config.toml
dataset = "rendered dice on a table"
train_examples = 145000
avg_pool_shortcut = false
dropout = 0.05
widths = [64, 128, 256]
num_labels = 18
optimizer = "soap"
shampoo_beta = 0.95
max_precond_dim = 1024
one_sided = false
adamw_lr_other_params = 0.00093
epochs = 38.4
lr_schedule = "step"
warmup_steps = 870
Rows from block 9, named by matrix and row number. Rows with one number belong to one channel. Each number is 128 + 32 x the weight over its row's rms, rounded and kept within 0 to 255. All counts start at 0. After the name is the row's rms in percent of the matrix's.
# convs0: first 3x3 conv (model.blocks.9.convs.0.weight, 256x256x3x3), inputs 132-137, a 3x3 kernel for each
# convs1: second 3x3 conv (model.blocks.9.convs.1.weight, 256x256x3x3, transposed), outputs 132-137, a 3x3 kernel for each
convs0.80 090 [105 159 107 204 167 127 170 173 115 122 111 193  84 150  65  87  97 106 128  85 191  91 115  97 127  64 107 127  91 172 110 148 121 127 198 160 121 159 185 149  90 182 155  92  97 154  65 151 169 162 182  57 167 175]
convs0.81 094 [106 207 170 158 142 139 111 145 152 162  73 146 144 149 125 149 137 138 159  80  67 153 120 115 116 157 130 134 126  79 119  63 227 133 132  96  89 143 102 177 145 126 101 116 146 130 111 158 138 125 151 104 147 200]
convs0.82 095 [105  96 152 147 136 136 152 115 152  71 114 136 121 149 151 161 164  84 168 178 144 158 127  94 175 102 143 137 133 161 110 154  76  84 132 135 121  97 131 134 166 145 150 146 125 196 148 219 176  21  37 150 113  94]
convs0.83 079 [100 144  91  84 166 145 151 106  62 132 104  85 182 142 178  76 107  98 100 155  86 133 106 174 123 128 157 130 195 117 122 116 116  99 146 166 123 123 142 164 113  89 145 102 106 100 167  88 143 154 116  70 140 173]
convs0.84 129 [146 126 175 162 136 187 116  69 163 113 120 175 101 134 126 103 139 113 206 106 157 126 139 136 114 100 137 140 143 131 186  97 135 129 128 136 107 156 109 153 173 118  71 143 201 168 140 151 165 128 119 111 125 123]
convs0.85 087 [122 111 102 123 121 108 113 142 125 121 114 113 164 121 188 107 141  93 197 113  97  75 105  72  81  78  47 101 139 201 128 109 113  68 102 100  82 140 126 165 158 115 194  84 116 101 169 117 149 118 157 125 142  96]
convs0.86 076 [142 121 169  97 112 146 175 165 119 143  80 104 116 170  73 171 128 119 144 130 105 116 121  99 160 151 156 129 141 179  28  74 134 147  28 114 153 107  82 153 149  80 137 127 116 128 111 105 103 163  63 104 157 153]
convs0.87 084 [132 136 169 140  95 153 106 117 164 131 143 130 134 161 134 173 109 111  87 148  93 113 115  94 112  94 108 134  74  83  93 120 129 140 111 152 164 178 124  97 167 149 121 132 214  81 168 121 156 151 127 150 133 110]
convs0.88 099 [140 158 161  46 210 164 113  76 129 108 122  44 106 165 200 150  68 134 128 159 154  76 109  72  61 108 143 140 145 114 178 101 167  92  69 146 109 181 196 140  98 176 184 136  57 150 125 118 165 149 166 158 165 105]
convs0.89 085 [ 97 131 156  77 136  90 168  89 101 156 119 104 139 137 122 150  79 144 150 100 116 158  89 137 168  69  93 158 121  50 105 136 150 133  91 162 149 133 122 100  86  88  77  95  92 134 137 166 106 122 200 172 124  89]
convs0.90 123 [164 150 131 105 172 168  95 134 104 142 131 137 111 132  81 155 104 134 143 124 163 149  69 156 122 192  50 100 117 128 158 116 165 106 179 104  75 122 142 140 137 114 118 110 179 126  61 123 180 124  81 101 133 181]
convs0.91 134 [143  82 141 122 124 141 121  99  97 209 226  24  11 103 255 155  39 162  77 135 135 134  95 180 136 103 136 105 150 130 157 122 144 106 144 129 112 142 119 149  72  99 116 145  97 135  58 146 168 101  83  83 177  77]
convs0.92 081 [111 125 125 109 130 183 110 143 160 100 121 123 120 156 118 149 167 129 101 155 184  83  55  87  92 120 142 140 189 112 118 128 136  98 117 163 119 119 108 161 122 147  97 165 132 125 173 164 106 101 132 148 101 153]
convs0.93 086 [116 135 139 127 111 119 113 131 112 111  99  98 135 150 172 153 133 142 143 114 173 159  94 170 151 152 133 147 113 133 100 106 153 157 103 119 107 137 139 135 153 138 170 159 147 171  77 172 109 229 109  82 184 124]
convs0.94 080 [156 129 180 100 103  55 145 120 188 122 159 137 123 126 109  77 118 105 160 202 110 155  92 137  84 113 153 142 135 165 129 146  62 133 110 131 108 119  88 117 191 104 157 133 105 141 129 185  85 119 130 104  84 159]
convs0.95 096 [102  90 135  79 151 166 166 127 159 179  83 144 111 112 101 175 135 117 132 116  99 165 167  78 126 114 108 114  80 100  86 130 129  87 120 167  83  76 154 169 156 158 155  95 129 119 127 129 148 110 130 140 185  95]
convs0.96 092 [118 115 155 169 197  60 149 108 127 115  92 113 112 168 113 142 118 161 127 176 145 178 104 130 117 143  79 185 122  91 128 106  97 137  99 123  98  99 129 123 135 148  61 118 105 114 127  64 109 186  59 183 161 217]
convs0.97 082 [130 139 139 161 119 137 119 104 146 205  97  81  86 131 116 136 115 148 132  64 190 151  71 209 161 117 166 128  91 110 171 142 136 138 144 116 157 166 138 141 137 113 126 166 118 135 168 119 126 115 127 106 145 104]
convs0.98 084 [102 120  97 170 131 110 143  48 106 128 118 143  80 168 165  83 159 119 165 176 122 197 110  87 161 139 110 198 159 125  77  81 165  82  98 146 144 171 176 111 136 172  47  96  90  83 123 129 130 101 109 150 168 124]
convs0.99 095 [141 147 142 116 176 112  73 135 102 146 179 130  89 191 133 136  81 188 127 153  67  89 152 123 114  77  48 140 150 138 144  83 105 140 147 147 127 151 136 101 195 158 102 170 117 172  67  67 129  58  82 158 144 142]
convs0.100 093 [114  93 104 133 125 115 144 111 146 162 132  83 135 142  55 168 116 150 138 163 108  88 177 125 125 127 123 110 127  59 151 118 182  71  84 145 149 169 180 137 140 135 146 113 110  99 119 147 176 168 201 160 196 120]
convs0.101 083 [191 153 155 137 166 100 137  98 109  69 120 106 136 155 108  98  98 172 169 123 128 192 123 166 116  76  90 128 135 100 104  90 136 123 117 136 123 141 190 135 100  52 105  70 111 181  82 125 124 155 162 133 149 119]
convs0.102 075 [131 157 125 123 115 105 159 118 100 108 154 188 188 127  78 139 179 142 123 109 135 106 183  83  64 149 176 101 134 164  84 155 119 117 155 144 115 122 115 100 143 126 119 142 148 153  99 151 113 108 156  85 127  88]
convs0.103 118 [115  69 135 164 103  84 138 134 132 159 117 132 122 114 114 190 183 169 160 171  77 108 130 129 151  44 105  46 176  93 182 115  79  55  93  49 145  98 102 130 127  86 173 116 149 116 132 142  91 180 143 123  73 158]
convs0.104 101 [104 122  79 118 201 110 144 137 128 136 112 114 175 152 125  97 146  97 154 179 144  63 128 139  76 147 185 119 106 104  85  43 150 119 104 127  77 105  85 143 122 144 121 191 253 104 127 175 136 122 161 108 149 125]
convs0.105 120 [166  97 146 110 102 173 157 106 109 113 148  84 102 132 108 126 146 127 167 151 135 121  34 109 132  93 123 147 157 123  96 101  82 121  66 143 167 137  88 120 162 110 142 110 156 171 150 101 147 129 133  84 147 128]
convs0.106 095 [ 82 107 124 159 154 137 127  68 194 127 158 132 177 112  94  37 146 151 101 135 112 149  80 110  73 106 159 115  80 144  76 201 145 117 240 118 130 104 125 144 152 236  60 151 153 144  94 146 177  87 111 146  89 143]
convs0.107 079 [ 85  81 136 145  91 133 131 131 100 126  43 132 143 103 158 126 159 103 159  79 100 137 114 112 138 105 114 135 137  97 108  85 155  70 127 137 137 119 125 124 134 188 118 104  98 139  38 147 124 122  53 189 144  96]
convs0.108 111 [132 112  90 168 158 128 141 130 137 119 180 113  78  93 132 189 130 162 127 148 125 213 121 172 153 110  44 132  43 101  31  88 176 175 155 117  84 115 104 107 133 169 190 112 152 159  59  94  94  97  99 113 124 135]
convs1.80 092 [ 67 205 137  72 155 145 109 124 110 165 128 133 165  87 106 149 103 157 170 111 119 114 150 152  84 104 146 105 101 140 156 110  95 125 145 116 134 152 123 121 159  90 141 149  79 128 122 160 150 109 127 152 138 136]
convs1.81 095 [139 110 119 108 104 106 185 113  86 101 162 118 157 129 113 108 120 174 139  85  98 180  63 158  94 122 128  83 179 168 138 166 126 142 174 182 122 131 146 154 152 129  99 141 129 147 132 109  95 106 140  81 165 150]
convs1.82 095 [168 126  88 131 105 123  70 116 171 142 126 110  57 114 114 156 139 118 102 127 181 110 168 148 142  98 108 128 126 142 141 172 120 158 110 154 132 118 133 153 131 112 112 159  81 139 183 165 150   0  52 120 123  95]
convs1.83 085 [116 150 108  89  92 141 123 119  76 151 139 163 109 139 157 174  81 137 130 116  62 110 134  90 138 136 122 107  68 131  77 199 151 141  84 151 147 138  99 209 118  90 162 127 103 162 166 138 144 167 138  84  97 171]
convs1.84 120 [109 164 140 108 163 110 128 117 145 115 138  99 122 119 166 173  84 127 159  84  56 160 180  51 169 143 136  99 122  99 134 180 135 205  86 128 133  82 130 186 114 110 139 104 108 169 127 194 127 167 115  62  84 188]
convs1.85 094 [212 133 165 128 115 156 147 132 125 115  92 100 112 118 124 130 108 113 113 145 158 139 138 155 163 128 117 136  91 233 115 139 141 162 100 128 138 145 173 177  92 153 134 123 190 132 105 123 132  98 143 140 101 120]
convs1.86 080 [151 152 131 123 129 125 127 158 118  64 106 167 169 152 141 129 131 120 137 129 203 137 163 177 101 150 138 117 179 117 147 118 133  51 107 168 159 127 147 102 139 190  52 147 135  99 120 152 137 104 140 125 102 136]
convs1.87 089 [104 158 113 130 159 104 100 148 101 127 109 124  72  79 134 152 135  93 115 125 147 152 147 112 206 153 113 106 187 109 146 107 146 164 131  84 132 171 134 190 166 165 201 206 179 178 112 119 108 123  89  93 105 163]
convs1.88 096 [162  80 128 132 136 145 117  70 160 122 209 183 150 130 147 106 128 127 152 106 131 154  90 128 114  76 122 130 166 164 144 149 181 139 156 155 112 123 155 109 141 135 102 168 122 119 150 115 116 192 129 109 137 141]
convs1.89 094 [156  94 142 199 130 165 129 150 150 184 141  86 143 149 114 190 121 139 123 100 161 108 112 123 166 135 147 157 202 134 148 137 176 160 110 144 144  93 143 150 110  73 165 121  95 150 109   0 104 179  53 139 142 116]
convs1.90 127 [113 115 163 121  93 134 119  46 152 109 181 139  99  79 135 128 136 103  84  92 161 174  85 164 122 115 115  81 121 138 167 106 143 124 168  92 126 146 132 162 109 123 146 111 118 136 151 149 112  87 125 107 155 121]
convs1.91 134 [132 103 175  97 132 131 110 135 108  94 106 150 177  81  70  13 156 129 112  99 166 132 110 131 107 149 147 131 146 107 120 115 171 101 106 107 126 108 143  93 146 151 147 128 119 114 131 181 128  93 141 141 107 112]
convs1.92 084 [ 98 143 115  95 160 125 108 166 134 107  97 130 124 117 109 140 150 113 113 141 135 117 119  62 106 132  99 153 114 175 140  97  91 141 148  92 130 133 175 112 141 129 189 144 103  92 147 154 119  97 182 166 149  97]
convs1.93 091 [120 157 141  94 160 165 142  95 143 108 214 117 168 176 182 145 123 167 112 115 116 169 172 131 175 146 134 181 119 218 160 154 117  97 126 132 116 165 176 120 170 100 133 136 117 143 144 143 131 166 163 120 155 111]
convs1.94 082 [119  83 109 120 169 153  55 142 111 171 148 158 154 137  72 124 145 131  85 155 139  70 125  83 152 120 138 128 153 150 192 177 106 132 119 165 138 124 101 159 180 105 103 149 182 128  87 158 100  74 104 154 113  77]
convs1.95 093 [135 119 138 109  90 173 167 118 112 153  96 120 157 129 131 136 147  75  98 153 116 170 151 146 164 147 115 191 106  97  95  90 108 100 119 156 129 110  67 155 166 164  98 165 118 133  85 159 193 153 167 182 127 143]
convs1.96 097 [156  68  89 183 109 122 142  86 122 136  78  66  79 191 207 136 108 153 129 131 187 110 119  97 125  93 131 115  53 182 194 146  95 122 102  88 150 134 150 154  79 109 103 127 151 124 134 142  70 220 106 116  61 135]
convs1.97 088 [125 135 166 189 181 130 135 127 130 104 119 128 134 169 155 134 146 131 111  97 125 157 164 182 132 146 129  76 100 140 102 139 127 130 127 122 155 168 116 152 182 108 171 139 145 142 143 104 163 168 157 135 181  98]
convs1.98 086 [ 88 132 137 147 158 136 144  72 146 142  91 156 125 134 115 149 111 144 133 143 126 155  94  96 113 123 104 185 113 141 112 112 218 123  98 141 119 178 169 133 138 107  76 112 137 121 153 194 125 160 123 113 139 141]
convs1.99 100 [165 103 112 130 144 118 146 175 140 139  93 134  90 138 122 150  88 127 133 215 137 163 148 132 140 159 133 126 153 136 196 150 174  82 145 112  93 129 127 131 108 146 118 177 115 121 114 121  92  77 152 148  95 146]
convs1.100 095 [141 175 132  58 166  59 132 133 152 135 107 100 160  63 138 129 139 148 114 119 146  98 112 183 139  96 145 173 138 164 128 107 145 149 104 144 142 115 129 151 116 140 121 140  95 143 110 122  63 126 109 176  49 146]
convs1.101 090 [116 145  90 129 181 126 127 101 176 134 128 136 116 125 127 110 162 120 144 184 156 130 127 125 134 131  80 169 139 112 178 175 179 165 150 159 144 126 134 118 105 107 163 125 115 140 124 125 136 137 189 116 139 155]
convs1.102 080 [143 136  57 133 111  92 113 172 129  90 124 144  91 121 127 180 188  98 108 178 131 104 112 125  98  83 106  55 169 142 124 110 164 130 119 159 111 136 103 142 115 146 120 152 158 123 138 140 115  95 147 118 104 170]
convs1.103 120 [103 148  60 169 107 116 104 105 109  66 189 109 151 135 156 149 144 101 134 116 150 114 146 139 123 141 113 122 120 156 111 126 105 134  83 189  97 116 169 127 105 169 134 130 111  54 154 105 147 100 113 107 102 108]
convs1.104 105 [ 91 124 127 155 136 112 116 178 185 110 111 116 151 123 145 112 114 136 168 146  99  86 138 125 113 153 129 122 150 134  83 175 148  90  96 121 119 116 117 133 105 132 156 183  81  99 104 146 114 141  80 108  92 174]
convs1.105 115 [105 161 106 131 166 118 161 129  98  98  98 157 148 118 131 128  95 118 123 135 161 165 101 125 145  96 101 141 117 157 111  97 147  77  80 158 107 110 125  98  82 122 131 164 131  59 110 171 182 144 157 120 118 109]
convs1.106 095 [123 149 126 108 117 114 157 130 182 178 122 148 111 156 132 156 130  95 115 191 163 178 147 103 130 151 118 194 177 152 178 134 120  90  92  91 101 183  98 162 182 117 105 183  97 113 147 146 124 174 132 142 144 141]
convs1.107 083 [147 238 138  52 152  95 115  59 155 117 153 141  95 131 121 161 105 112  99 107 161 140  91 125 154 116 138 147  95 118 107 104 107 155  99 131 123 148 134 114  97  78 136 100 106 133 147 171  93 167 135 121 135 118]
convs1.108 103 [156 125 146 153  92 148 166 132 132 119 101 148 139 174 147 168 152 134 133 111 108 133 171 114 118 114 132 187 143 164 162 130 132 146  83 142 134  97 129 118 165  92  99 117 180  84 163 154 139 142 143  39 152  98]